A small image classifier, trained from scratch.
Model: 1.62M parameters, 32-pixel images, arch coatnet, activation squared_relu, patch size [2, 2], depths [2, 4, 2], widths [48, 96, 192].
Rows from block 3 of a small image classifier, named by matrix and row number. Rows with one number belong to one channel. Each number is 50 + 10 x the weight over its row's rms, rounded and kept within 0 to 99. All counts start at 0.
After each channel's rows are labels from the 100 images, of 14848, where the channel reaches its highest value: "peak at" is the part of the image that holds the peak. Only what is clearly more common there than usual is listed. The data: fractals drawn by 1,000 iterated function systems, in grey.
# convs0: expand pointwise conv (model.blocks.3.convs.0.weight, 384x96x1x1), inputs 0-95
# convs1: depthwise 3x3 conv (model.blocks.3.convs.1.weight, 384x1x3x3, trained with AdamW), a 3x3 kernel
# convs2: project pointwise conv (model.blocks.3.convs.2.weight, 96x384x1x1, transposed), outputs 0-95

convs0.223:58 41 43 54 62 37 60 70 50 35 60 48 41 72 48 44 45 39 53 46 64 65 47 55 57 46 55 60 63 63 37 68 37 48 57 56 62 59 49 55 45 47 44 43 43 49 50 55 42 45 16 50 63 46 58 52 43 46 48 46 59 51 43 63 37 53 27 38 58 54 47 44 40 65 69 46 43 39 36 69 54 50 46 48 72 51 48 41 47 61 54 65 53 43 45 47
convs1.223:53 44 41 32 37 53 56 61 60
convs2.223:59 54 51 51 43 43 33 35 66 48 59 52 30 53 52 41 52 45 61 30 57 44 58 45 43 50 54 45 62 54 42 30 62 63 37 51 46 51 32 44 59 75 60 31 47 39 68 64 63 34 42 57 61 44 49 45 60 53 52 58 47 63 52 40 34 53 46 56 58 68 62 40 43 44 33 57 64 53 63 55 38 45 43 55 46 51 38 59 52 53 61 38 61 52 43 53
peak at: centre; top centre

convs0.135:33 50 35 40 52 23 54 50 48 53 48 49 81 48 59 49 34 60 38 44 55 45 60 62 40 55 40 57 47 47 54 42 60 37 54 50 40 51 51 42 49 55 54 52 38 64 48 61 44 35 36 44 54 53 53 31 42 51 60 55 72 37 50 49 52 62 46 68 63 56 53 61 52 44 50 52 64 32 50 67 45 44 55 30 64 43 40 54 68 56 59 43 56 57 60 58
convs1.135:55 55 31 46 47 43 40 36 62
convs2.135:40 43 38 37 55 54 50 58 44 41 42 47 45 53 47 60 44 56 53 54 39 62 45 34 46 53 47 75 47 70 50 41 50 38 36 54 59 79 39 61 48 66 44 53 47 49 50 53 33 38 41 37 38 66 67 59 45 39 46 43 57 65 48 53 69 48 77 35 31 57 42 55 46 44 56 60 50 48 46 57 58 42 52 59 63 46 55 46 60 47 55 56 53 65 38 46
peak at: middle right; bottom centre

convs0.308:59 50 58 58 41 39 48 38 59 28 61 49 55 56 53 40 35 40 45 55 45 52 39 39 45 68 47 51 57 38 47 58 69 55 63 39 50 42 39 47 54 47 44 48 42 50 54 32 38 43 49 51 45 54 52 34 38 44 53 39 55 50 56 46 50 33 56 71 33 44 65 19 40 33 64 65 45 43 58 49 34 54 53 44 51 32 65 47 55 51 51 30 43 58 55 40
convs1.308:50 39 40 56 63 38 32 53 45
convs2.308:29 50 67 48 48 47 37 45 55 62 66 48 49 44 40 62 51 43 60 40 48 68 46 48 56 45 38 48 43 74 59 25 50 65 51 37 52 47 39 56 48 49 51 58 47 33 50 51 55 59 56 44 48 48 57 46 49 65 33 49 56 55 65 53 52 55 53 42 53 44 51 56 65 48 42 44 64 39 47 70 52 32 64 30 41 64 52 36 38 50 31 47 46 73 55 56
peak at: top right

convs0.161:36 58 69 57 53 49 57 43 54 57 57 46 65 69 51 29 45 51 33 70 36 47 51 34 48 47 37 47 60 53 60 40 43 58 45 69 44 41 57 46 55 55 48 69 50 42 62 47 50 57 54 64 65 52 62 54 55 56 55 40 52 49 38 35 45 67 28 32 64 51 42 56 52 44 45 63 57 46 59 61 56 50 28 59 57 68 45 54 45 47 70 47 57 53 51 43
convs1.161:35 57 57 48 38 55 66 44 39
convs2.161:60 62 57 48 37 33 63 53 63 62 52 65 45 37 56 48 47 49 41 65 49 35 46 53 41 41 57 56 69 64 43 55 41 32 47 53 53 39 51 48 66 58 41 64 53 46 56 59 49 56 40 53 40 38 58 35 63 67 43 39 63 62 31 43 55 41 39 29 50 45 35 62 51 61 59 55 68 55 58 57 50 50 59 52 56 71 46 46 54 46 49 73 51 43 41 46
peak at: top right

convs0.305:52 53 51 46 49 44 60 27 42 57 57 54 67 70 51 49 54 55 54 53 46 45 44 43 65 54 53 46 63 65 46 52 71 47 52 61 45 69 63 50 44 36 50 68 52 37 49 44 47 36 41 48 44 61 78 44 33 48 54 68 41 48 59 50 61 35 51 42 43 50 51 66 35 36 49 51 50 45 59 51 59 47 36 52 54 57 39 63 73 36 59 59 65 62 54 48
convs1.305:58 58 33 49 33 53 44 47 62
convs2.305:60 45 48 44 33 34 56 48 49 60 71 39 44 40 58 46 47 45 54 54 58 32 48 39 60 59 46 47 52 53 45 41 40 47 47 53 56 75 53 63 41 60 52 67 45 44 56 46 51 50 60 36 33 54 51 32 51 34 32 44 44 48 54 30 61 35 57 40 44 48 51 54 67 36 49 47 59 64 50 69 42 62 31 58 51 51 69 37 46 46 43 41 54 62 46 32
peak at: bottom right

convs0.201:61 42 51 45 36 53 50 70 26 45 29 46 54 46 42 44 81 58 35 32 39 47 63 66 51 45 60 51 42 40 49 61 31 57 50 31 49 49 49 73 35 60 45 50 55 47 46 52 46 58 56 49 35 70 45 38 54 51 41 56 40 66 57 52 61 62 41 44 50 54 51 50 53 39 43 58 54 47 42 56 60 56 47 54 46 49 45 34 44 68 65 57 47 56 54 47
convs1.201:63 57 38 46 38 45 31 52 50
convs2.201:66 47 67 34 27 47 54 60 41 35 53 52 58 51 62 40 56 45 41 30 51 49 46 38 39 51 49 57 49 54 65 57 45 52 43 56 38 41 50 52 62 50 62 39 55 48 56 54 55 44 52 52 43 53 22 35 55 53 44 62 60 42 58 70 62 59 46 48 46 61 52 39 56 52 47 42 58 38 64 43 36 66 36 70 53 64 39 52 38 68 53 39 38 56 50 35
peak at: bottom centre

convs0.264:64 51 59 68 60 40 39 63 59 66 31 60 46 43 41 47 49 54 41 30 31 38 63 55 47 60 55 33 50 45 34 53 33 49 47 43 48 41 35 43 43 42 52 43 46 37 59 57 41 54 70 38 62 50 34 57 40 62 51 66 52 42 59 58 67 53 58 50 36 29 49 61 49 56 38 51 51 60 38 63 52 48 45 39 43 50 46 45 45 51 50 51 48 66 67 63
convs1.264:56 61 54 36 55 45 42 30 51
convs2.264:44 46 56 53 22 42 60 47 56 28 59 55 30 37 60 37 35 54 37 36 64 43 53 50 64 44 60 58 46 51 52 47 46 58 56 54 43 55 52 52 50 71 61 35 51 57 47 43 57 29 44 44 49 52 48 27 61 43 58 66 36 49 40 62 47 60 39 55 53 58 49 43 60 52 48 38 79 55 66 40 49 47 55 54 44 42 37 39 50 52 52 39 36 46 54 58
peak at: bottom centre; centre

convs0.365:56 31 49 46 50 37 37 34 56 70 42 49 62 51 63 46 43 57 74 40 44 52 47 61 38 66 42 60 47 60 48 38 59 40 39 41 40 53 44 48 40 48 57 51 37 46 45 41 44 33 51 36 49 51 61 39 38 70 64 47 66 55 46 59 52 55 54 58 47 35 53 58 48 50 39 57 56 28 67 58 32 64 50 36 57 55 54 71 62 44 42 43 51 51 62 46
convs1.365:37 49 65 50 37 46 63 47 38
convs2.365:52 41 24 54 58 61 35 44 44 48 54 45 45 44 62 62 47 61 52 36 50 51 59 40 47 39 45 66 50 43 38 49 57 43 44 41 51 49 38 48 22 45 42 48 60 71 47 48 51 56 29 63 37 49 59 53 58 59 51 56 58 60 49 61 43 53 50 47 56 35 41 42 38 56 47 48 34 46 44 26 43 24 38 58 62 50 33 62 48 46 50 43 44 38 41 65
peak at: middle right

convs0.258:48 42 67 65 56 58 47 63 61 34 48 53 55 62 43 47 63 49 64 39 43 61 33 50 64 56 61 58 41 45 30 45 38 51 60 49 59 62 34 40 50 48 50 34 38 58 57 45 54 45 55 53 50 40 41 65 41 46 51 40 49 53 71 70 64 50 53 33 44 62 46 38 50 56 50 47 47 36 47 32 50 36 40 49 60 49 59 50 34 53 46 57 67 62 25 47
convs1.258:41 50 63 43 45 53 67 51 34
convs2.258:57 41 44 43 41 43 72 52 65 62 53 37 42 55 41 55 52 46 53 50 54 50 79 55 50 42 60 67 67 61 57 50 53 60 40 45 46 29 38 68 43 44 60 57 65 58 52 60 57 62 65 52 46 58 58 28 69 59 51 54 55 62 67 35 55 59 54 40 58 53 45 38 49 32 44 52 50 47 55 45 64 72 53 62 49 43 36 47 58 50 40 46 58 51 46 52
peak at: top right

convs0.241:57 49 58 45 45 44 44 51 53 50 30 45 55 47 50 46 45 45 42 42 31 43 48 59 63 45 56 25 56 36 59 48 56 49 53 58 48 57 67 38 62 45 29 62 46 61 60 56 42 50 57 50 35 58 54 48 58 53 71 64 42 44 43 39 50 52 42 55 24 53 40 41 50 69 77 61 26 40 60 57 56 67 51 48 42 46 45 49 54 49 53 64 51 46 32 51
convs1.241:39 44 63 38 57 59 57 64 44
convs2.241:40 70 27 42 67 39 32 46 59 29 45 37 48 44 57 47 45 43 35 57 45 52 50 53 39 68 56 60 47 46 40 63 31 44 48 51 46 59 54 48 41 57 47 50 56 56 52 45 61 40 62 43 39 51 49 65 63 68 50 59 68 47 60 43 51 47 48 53 33 36 57 42 65 46 58 52 65 57 55 50 37 55 40 36 47 52 36 53 50 35 69 32 60 53 63 57
peak at: bottom right

convs0.85:41 33 42 40 68 55 72 37 56 67 59 33 64 62 32 38 42 37 52 45 55 49 57 46 41 48 63 47 55 61 61 30 45 58 55 47 57 59 43 52 50 45 29 48 56 50 47 62 37 58 35 39 30 62 49 50 45 52 55 64 42 62 36 30 68 53 52 41 53 57 45 46 47 59 53 50 70 49 36 59 56 50 52 58 51 62 61 49 46 36 50 65 45 51 54 55
convs1.85:67 47 60 42 33 49 59 52 58
convs2.85:62 63 64 29 50 29 58 63 43 51 60 53 50 38 34 44 36 33 58 44 34 41 37 32 59 57 52 49 47 41 66 47 62 66 59 57 52 48 56 31 50 37 42 58 44 57 64 34 56 48 38 49 59 49 41 39 35 51 61 54 27 34 53 39 30 61 55 55 52 62 36 46 46 50 40 54 47 54 51 44 37 54 45 35 48 46 58 49 64 50 52 43 48 48 54 46
peak at: middle right

convs0.13:54 64 37 53 48 50 49 50 68 52 54 52 47 38 53 33 36 35 23 54 57 38 54 53 48 37 41 69 50 44 37 54 53 37 48 54 67 48 57 78 69 44 54 53 46 55 46 50 38 58 40 54 57 50 35 49 62 46 47 57 47 55 49 68 33 43 53 62 47 51 53 54 51 54 43 59 70 72 42 45 47 49 51 64 49 61 38 73 63 55 35 47 47 57 57 50
convs1.13:62 33 44 54 47 59 47 32 51
convs2.13:36 57 59 72 60 52 54 49 54 49 46 65 44 56 47 56 69 69 41 39 54 40 33 48 50 40 61 45 57 56 41 67 57 56 51 54 59 52 44 48 68 45 25 52 49 39 49 68 70 45 53 52 49 53 59 56 28 57 46 66 48 33 44 48 38 53 35 40 69 63 51 51 60 48 44 40 49 35 39 45 59 36 43 38 53 46 45 58 60 37 63 43 51 65 44 46
peak at: bottom left

convs0.349:40 62 53 39 75 42 40 61 51 77 64 38 49 50 50 74 42 56 40 42 43 57 51 60 39 55 48 37 69 65 49 55 38 42 32 46 45 64 23 49 67 57 47 38 40 66 54 51 41 63 33 65 48 65 49 61 65 51 47 47 49 59 53 49 47 48 50 43 42 62 50 47 40 54 55 43 48 46 51 41 52 38 32 55 49 61 40 47 51 51 37 57 53 46 50 51
convs1.349:30 57 36 48 64 54 47 45 53
convs2.349:53 42 42 39 41 48 66 26 52 54 23 61 49 70 60 43 39 48 43 59 43 58 53 52 58 55 43 67 38 65 43 58 52 44 50 46 41 51 67 56 52 36 44 58 52 41 43 62 46 54 50 48 65 57 36 48 41 49 37 53 54 40 42 56 58 58 56 49 42 27 59 57 77 53 49 47 48 48 52 53 55 60 57 56 59 33 56 38 50 71 52 63 43 65 66 51
peak at: bottom left; bottom right

convs0.347:56 70 45 37 52 62 57 52 52 39 53 50 52 39 53 49 55 56 45 51 53 63 34 48 53 41 54 53 47 48 58 53 52 67 59 31 65 33 43 38 46 63 39 46 49 49 73 45 29 32 49 53 65 32 60 41 39 58 38 38 57 56 43 52 44 54 44 43 49 55 55 34 60 57 50 53 39 44 53 40 48 43 50 35 61 48 70 45 60 66 72 62 40 69 47 40
convs1.347:49 55 57 33 71 47 59 48 50
convs2.347:56 37 42 71 55 61 56 30 55 50 55 51 56 69 34 30 37 45 48 48 37 61 45 60 43 73 52 61 32 55 51 32 53 37 48 40 43 57 44 51 63 40 56 61 49 66 61 51 61 54 52 49 47 53 52 64 54 50 45 41 44 64 67 47 44 52 53 39 43 45 44 51 40 44 41 59 53 33 41 60 51 39 65 43 43 36 47 53 49 45 35 39 49 61 25 65
peak at: middle right

convs0.56:37 55 46 62 40 32 69 49 58 64 56 59 45 38 66 48 56 56 37 57 49 55 44 48 36 52 46 48 45 41 58 50 31 44 50 68 46 44 60 52 59 44 52 55 56 66 49 48 37 62 51 58 40 39 59 41 59 47 50 58 62 57 49 38 44 47 48 53 39 52 38 29 55 51 59 27 62 71 55 50 73 72 65 50 50 57 57 50 60 41 49 29 49 59 66 57
convs1.56:56 62 52 30 53 62 36 49 51
convs2.56:59 40 76 54 47 61 46 47 43 41 57 58 66 44 47 42 71 30 46 53 48 64 47 50 44 60 47 33 60 43 58 48 51 53 57 54 36 40 60 46 72 56 61 47 38 42 34 52 42 40 43 40 50 59 62 54 54 44 37 31 48 54 57 34 37 60 52 44 55 63 66 55 67 66 54 56 39 55 59 69 45 32 54 51 41 61 49 46 55 47 49 69 53 48 46 35
peak at: top right

convs0.133:47 61 42 55 55 70 47 42 53 46 63 50 29 35 47 48 43 59 63 36 64 52 33 61 44 47 53 42 45 43 63 55 31 49 38 55 52 41 54 58 44 56 58 38 46 37 46 47 39 50 61 71 42 54 49 57 58 69 46 44 59 48 57 43 38 57 69 47 60 48 52 39 45 47 44 55 35 55 58 50 54 34 36 24 55 47 62 58 69 40 56 42 44 63 28 41
convs1.133:54 59 50 61 39 61 35 34 49
convs2.133:39 46 57 45 52 50 60 46 33 48 56 63 47 49 48 45 38 44 46 45 51 38 54 37 32 60 36 70 46 41 45 60 41 47 46 44 46 33 41 59 28 45 74 46 50 39 52 52 49 31 50 65 49 59 53 61 48 55 62 44 49 41 37 75 49 52 50 72 48 61 54 56 30 58 38 64 50 44 48 35 39 61 45 46 51 61 55 37 32 56 57 32 43 48 61 50
peak at: bottom centre

convs0.331:59 52 35 53 52 48 32 53 59 59 31 63 32 44 50 60 64 68 41 46 46 50 55 31 41 32 47 58 46 69 42 46 61 46 53 57 49 48 34 44 52 47 57 59 53 34 53 39 48 44 55 55 51 38 62 57 50 75 52 48 62 47 73 52 36 46 40 53 69 51 51 40 69 57 42 45 61 77 50 39 55 58 59 41 50 46 57 54 55 49 59 33 45 37 48 45
convs1.331:31 42 61 50 46 45 63 45 39
convs2.331:56 67 53 47 50 45 59 46 70 50 52 80 55 19 50 57 46 45 54 43 56 49 52 43 52 45 49 40 47 57 43 60 53 56 50 68 43 41 41 64 55 44 64 51 64 33 48 42 50 40 53 65 51 29 58 44 42 59 52 46 64 52 65 79 53 40 65 53 46 42 38 61 55 65 46 53 63 53 54 50 60 56 43 48 47 42 54 69 64 51 47 54 50 53 41 64
peak at: top right

convs0.367:50 56 48 56 51 48 70 46 35 63 53 77 44 48 48 50 46 59 44 51 36 49 53 46 37 55 59 52 48 62 46 61 60 66 46 25 45 36 50 63 57 41 53 46 46 56 47 38 52 44 50 59 65 58 47 50 40 46 47 76 53 71 49 44 53 51 66 71 66 40 65 47 43 44 59 38 46 69 67 50 57 70 61 46 43 50 42 37 56 54 54 59 49 53 38 41
convs1.367:44 63 33 63 45 39 52 60 50
convs2.367:51 56 34 43 53 57 42 40 55 52 80 44 48 50 53 41 59 60 53 52 70 48 64 42 52 36 54 52 55 57 58 52 67 66 50 45 43 45 46 52 28 40 54 59 54 49 41 66 68 63 59 46 57 23 56 41 48 45 43 34 49 37 33 50 61 46 40 64 49 40 40 45 62 51 44 36 28 48 55 32 53 62 60 55 45 45 40 55 43 59 46 52 44 39 35 53
peak at: top right

convs0.136:64 51 28 51 52 41 33 48 58 51 37 56 31 44 45 58 51 48 60 51 49 68 51 55 36 38 54 55 37 50 40 52 62 48 56 58 59 54 39 46 54 42 53 56 54 55 33 37 39 56 44 65 48 54 60 55 38 62 42 35 52 56 65 59 43 35 52 34 34 30 52 35 48 47 43 30 74 64 38 40 64 45 60 40 50 29 53 59 54 42 52 42 49 44 49 58
convs1.136:38 41 63 48 50 47 54 54 28
convs2.136:60 66 52 36 42 31 64 49 62 44 63 70 42 49 46 57 57 50 61 58 66 64 36 44 42 43 58 55 46 71 47 52 50 58 47 61 44 48 56 57 66 67 66 53 54 43 59 38 52 52 56 54 51 44 49 38 33 37 55 47 50 50 65 68 48 38 69 50 41 37 39 46 45 67 41 52 73 64 59 48 50 61 45 44 43 54 64 38 60 50 53 49 68 46 55 62
peak at: bottom left; middle left

convs0.314:70 56 69 63 55 54 44 35 43 56 49 61 45 48 40 45 51 46 51 62 47 54 36 53 55 44 45 62 44 49 54 55 38 41 14 33 49 63 70 64 52 37 63 44 61 65 56 52 48 41 54 50 50 46 64 43 53 58 43 44 36 58 59 57 53 54 52 50 59 57 58 50 59 42 46 58 45 55 50 45 30 59 47 35 55 62 66 58 43 45 67 66 57 72 58 43
convs1.314:50 63 48 38 72 55 42 47 49
convs2.314:37 62 54 51 53 44 36 76 59 53 60 46 51 47 34 45 32 31 48 60 61 54 47 51 59 44 56 37 57 55 52 49 59 53 62 64 60 31 37 53 56 47 38 43 47 54 36 45 50 74 34 47 42 47 40 47 33 52 52 59 66 60 31 45 65 42 58 58 39 48 44 48 40 58 54 47 32 63 58 58 39 56 35 68 49 41 44 48 50 56 61 50 49 32 41 61
peak at: top right

convs0.148:42 56 49 44 46 51 40 36 64 43 43 53 40 64 71 61 35 43 59 54 59 60 52 68 49 65 39 23 48 34 54 64 51 55 38 55 39 63 56 40 52 57 57 67 38 27 48 29 44 33 43 44 59 56 49 61 35 52 51 39 52 49 44 45 51 51 43 40 46 30 43 48 50 56 66 56 37 52 37 44 34 38 56 58 53 40 38 40 50 49 55 50 57 59 52 47
convs1.148:37 48 51 43 39 59 53 54 71
convs2.148:51 49 51 44 47 41 61 48 57 41 52 67 52 48 64 50 52 34 39 63 55 58 49 51 34 54 52 48 73 52 48 44 59 41 65 52 53 49 37 48 53 21 49 44 49 45 47 23 48 59 55 40 47 65 56 41 65 55 34 43 53 48 56 52 39 60 35 52 68 57 67 54 62 42 54 55 65 42 37 52 53 37 45 44 53 28 61 39 52 58 62 66 59 64 35 55
peak at: middle right; bottom centre

convs0.186:46 33 50 53 40 55 37 66 58 54 59 54 65 51 69 30 58 45 59 54 50 53 38 46 47 35 39 55 62 47 50 49 58 30 58 56 44 54 56 69 52 43 54 54 42 47 46 41 29 48 68 54 40 63 41 41 60 41 59 36 25 58 49 64 55 45 34 48 60 41 40 46 58 48 41 58 73 49 55 48 65 35 50 59 48 67 67 54 49 47 35 58 46 44 49 48
convs1.186:57 52 30 54 61 62 57 40 55
convs2.186:44 55 58 61 49 62 58 49 61 40 33 36 34 49 50 42 44 48 55 41 60 54 60 76 41 49 48 49 29 61 58 63 52 62 61 41 52 48 38 48 55 47 34 46 37 58 59 40 66 50 44 41 51 43 60 54 30 54 51 54 51 54 31 50 42 40 55 44 27 54 55 37 38 67 38 32 47 45 35 60 54 49 47 51 43 34 51 41 50 49 49 38 63 28 42 42
peak at: centre

convs0.113:40 50 47 54 61 37 57 43 58 56 48 55 58 31 32 49 37 42 47 47 40 55 51 52 49 55 53 40 51 39 38 48 58 52 52 43 53 31 49 47 33 42 28 65 40 35 54 55 47 54 42 31 57 60 54 42 38 40 49 38 37 53 52 40 42 40 55 61 44 38 51 34 73 39 48 60 45 31 41 54 39 59 56 51 36 37 48 52 75 45 48 55 32 56 27 52
convs1.113:50 42 56 42 24 54 53 49 44
convs2.113:65 46 60 57 44 40 61 41 53 40 67 67 64 63 36 51 48 32 52 53 57 53 41 38 43 61 47 55 57 43 45 47 31 63 42 41 45 40 43 52 60 47 41 71 33 55 40 48 35 52 42 51 48 60 46 40 43 68 38 52 40 52 44 34 54 49 51 42 65 26 47 41 45 48 52 57 51 41 58 44 38 72 45 52 26 65 57 62 64 59 54 51 47 54 51 37
peak at: bottom centre

convs0.330:59 53 53 50 57 48 53 45 54 49 42 52 52 61 48 60 50 50 41 15 65 47 62 42 55 49 50 59 45 34 47 56 47 27 65 45 48 53 43 50 57 43 57 61 55 59 60 24 48 44 46 51 41 39 66 59 31 57 53 61 45 47 32 38 49 55 50 58 41 54 41 44 44 61 33 52 46 55 62 40 45 47 68 52 23 40 40 65 54 49 30 62 39 48 53 48
convs1.330:48 37 66 54 45 64 43 49 36
convs2.330:40 58 43 49 54 46 55 50 46 48 67 66 51 44 44 65 54 50 54 53 63 42 54 51 47 64 57 59 58 68 50 49 45 67 28 29 51 45 42 59 50 51 56 61 51 47 54 65 46 49 48 70 63 57 54 57 56 40 45 53 30 63 60 59 47 60 71 58 71 34 56 47 45 47 28 53 44 45 58 49 61 56 48 35 64 51 72 61 51 54 35 37 63 57 56 61
peak at: bottom centre

convs0.339:54 58 51 55 32 39 51 44 69 49 51 49 36 55 49 59 62 57 56 58 31 35 53 70 43 45 51 81 48 43 30 56 34 49 54 47 62 54 47 50 50 45 43 51 56 55 37 42 35 42 46 47 53 53 51 64 35 65 40 41 50 55 46 59 59 54 32 39 26 65 63 42 55 42 41 28 42 53 47 48 52 61 45 55 60 49 40 43 49 48 44 32 50 60 45 36
convs1.339:34 50 52 41 45 38 46 54 31
convs2.339:52 63 57 36 45 35 50 56 59 48 42 50 51 38 54 61 44 53 51 46 73 36 58 38 42 48 36 42 71 32 31 51 39 35 53 49 51 59 52 51 36 44 61 75 45 38 48 44 46 54 68 32 63 47 47 57 32 45 41 49 58 49 49 44 27 37 55 60 41 54 56 42 55 45 53 38 61 66 53 58 49 61 52 70 62 49 45 60 45 39 60 60 55 47 61 46
peak at: bottom left

convs0.333:45 57 33 49 41 36 49 59 76 51 58 42 37 44 48 50 50 41 56 31 45 60 47 57 41 46 54 52 54 38 51 37 50 27 51 49 43 38 55 39 68 29 26 56 56 54 47 43 48 38 44 42 60 44 51 45 41 44 57 47 40 43 49 51 43 63 55 61 32 48 42 52 54 52 39 66 69 45 43 33 46 56 57 56 65 47 47 45 43 50 75 31 32 56 56 53
convs1.333:67 52 43 45 55 35 66 43 52
convs2.333:57 54 43 48 61 63 74 56 53 54 61 36 42 78 41 35 49 46 58 46 41 57 44 43 45 38 36 65 58 48 42 50 50 65 36 58 46 41 60 47 39 47 30 47 59 44 48 57 53 35 58 55 35 44 60 63 48 52 52 52 43 32 43 50 42 66 71 29 69 57 37 50 57 54 49 51 68 50 66 41 45 40 49 47 56 49 41 63 51 52 53 48 47 52 57 67
peak at: middle right; centre

convs0.168:56 40 53 76 46 40 47 63 33 63 45 48 65 46 61 47 57 54 65 29 39 54 49 59 44 28 45 55 46 50 31 73 53 39 49 45 63 38 62 44 56 42 48 43 55 39 59 54 52 45 55 43 60 57 38 39 58 47 70 66 48 61 47 60 31 64 65 61 60 59 43 39 57 46 50 47 52 49 50 39 44 53 67 47 59 54 52 56 59 55 53 65 51 55 67 42
convs1.168:48 52 41 48 75 56 41 58 49
convs2.168:45 58 43 35 61 49 50 57 46 37 42 59 56 40 45 66 42 47 46 68 48 52 64 55 46 59 47 40 32 49 68 39 58 68 62 53 32 58 46 38 60 57 52 57 42 62 44 45 45 55 54 63 34 34 72 47 30 52 48 50 63 47 66 39 70 37 36 42 49 62 41 57 58 58 46 56 51 51 62 47 43 59 43 52 43 43 51 65 60 52 66 37 45 40 40 66
peak at: bottom left

convs0.39:51 50 64 65 47 42 62 33 41 52 29 45 56 63 60 40 50 48 53 60 43 55 43 45 53 44 46 47 60 29 45 42 49 49 63 52 68 47 65 62 54 56 48 54 55 65 63 76 46 59 54 53 65 48 52 55 59 67 65 57 44 56 41 37 38 53 42 67 44 56 28 51 36 42 49 57 46 39 52 54 58 57 61 52 56 61 43 40 47 67 48 53 32 70 56 36
convs1.39:66 56 49 57 61 60 54 63 61
convs2.39:52 50 63 49 61 47 54 51 63 58 70 37 42 35 41 51 51 47 58 47 47 34 55 40 31 50 44 46 39 60 54 35 54 37 35 51 40 31 39 52 44 47 49 38 53 39 44 45 45 72 53 45 40 41 65 37 44 45 35 46 71 49 53 49 54 47 58 49 31 48 56 51 62 49 42 61 50 56 48 58 59 59 43 78 52 31 45 67 53 33 48 56 50 27 50 54
peak at: bottom left

convs0.164:42 36 46 52 48 38 46 62 57 32 55 44 43 56 48 50 40 40 54 51 40 79 48 52 37 41 51 47 36 47 46 55 40 31 45 57 48 61 58 45 57 43 27 34 64 45 40 46 67 32 60 64 53 36 64 65 44 60 55 47 52 44 53 56 39 50 46 43 39 41 49 48 35 37 50 53 54 54 64 46 58 55 53 63 43 47 46 53 54 41 62 33 56 57 56 18
convs1.164:64 45 61 61 38 50 46 61 38
convs2.164:51 41 27 44 65 59 50 64 54 51 44 53 52 63 36 55 37 49 56 45 45 55 55 80 41 39 45 73 54 36 36 34 54 49 45 37 41 41 38 41 40 50 41 45 37 43 67 48 60 50 61 66 61 51 46 53 43 51 60 48 52 51 46 48 52 56 44 59 52 50 56 40 59 51 55 59 65 61 50 68 58 60 52 34 66 48 56 58 64 38 49 54 37 52 64 73
peak at: bottom centre; centre

convs0.130:37 49 38 44 60 52 54 54 64 58 31 47 64 62 49 63 39 46 51 53 53 53 42 62 40 45 51 36 43 40 57 49 58 30 46 31 40 55 75 68 60 49 58 50 69 58 40 45 53 50 52 60 59 72 55 54 44 33 47 55 37 36 32 55 53 60 45 55 50 55 51 51 45 72 54 38 68 47 50 35 51 52 37 47 47 54 46 45 27 54 54 45 34 45 42 54
convs1.130:44 60 36 64 62 42 51 44 61
convs2.130:47 22 61 55 59 43 49 44 62 44 53 51 38 63 51 41 45 44 58 41 30 55 41 36 44 54 44 53 52 55 47 67 50 59 46 41 45 56 50 34 44 59 34 49 41 39 71 66 35 45 34 58 36 40 44 69 52 66 53 63 50 60 60 59 62 48 59 60 43 51 64 58 36 39 40 56 52 51 48 40 68 35 57 50 64 64 45 42 49 30 55 55 55 57 48 55
peak at: middle right; centre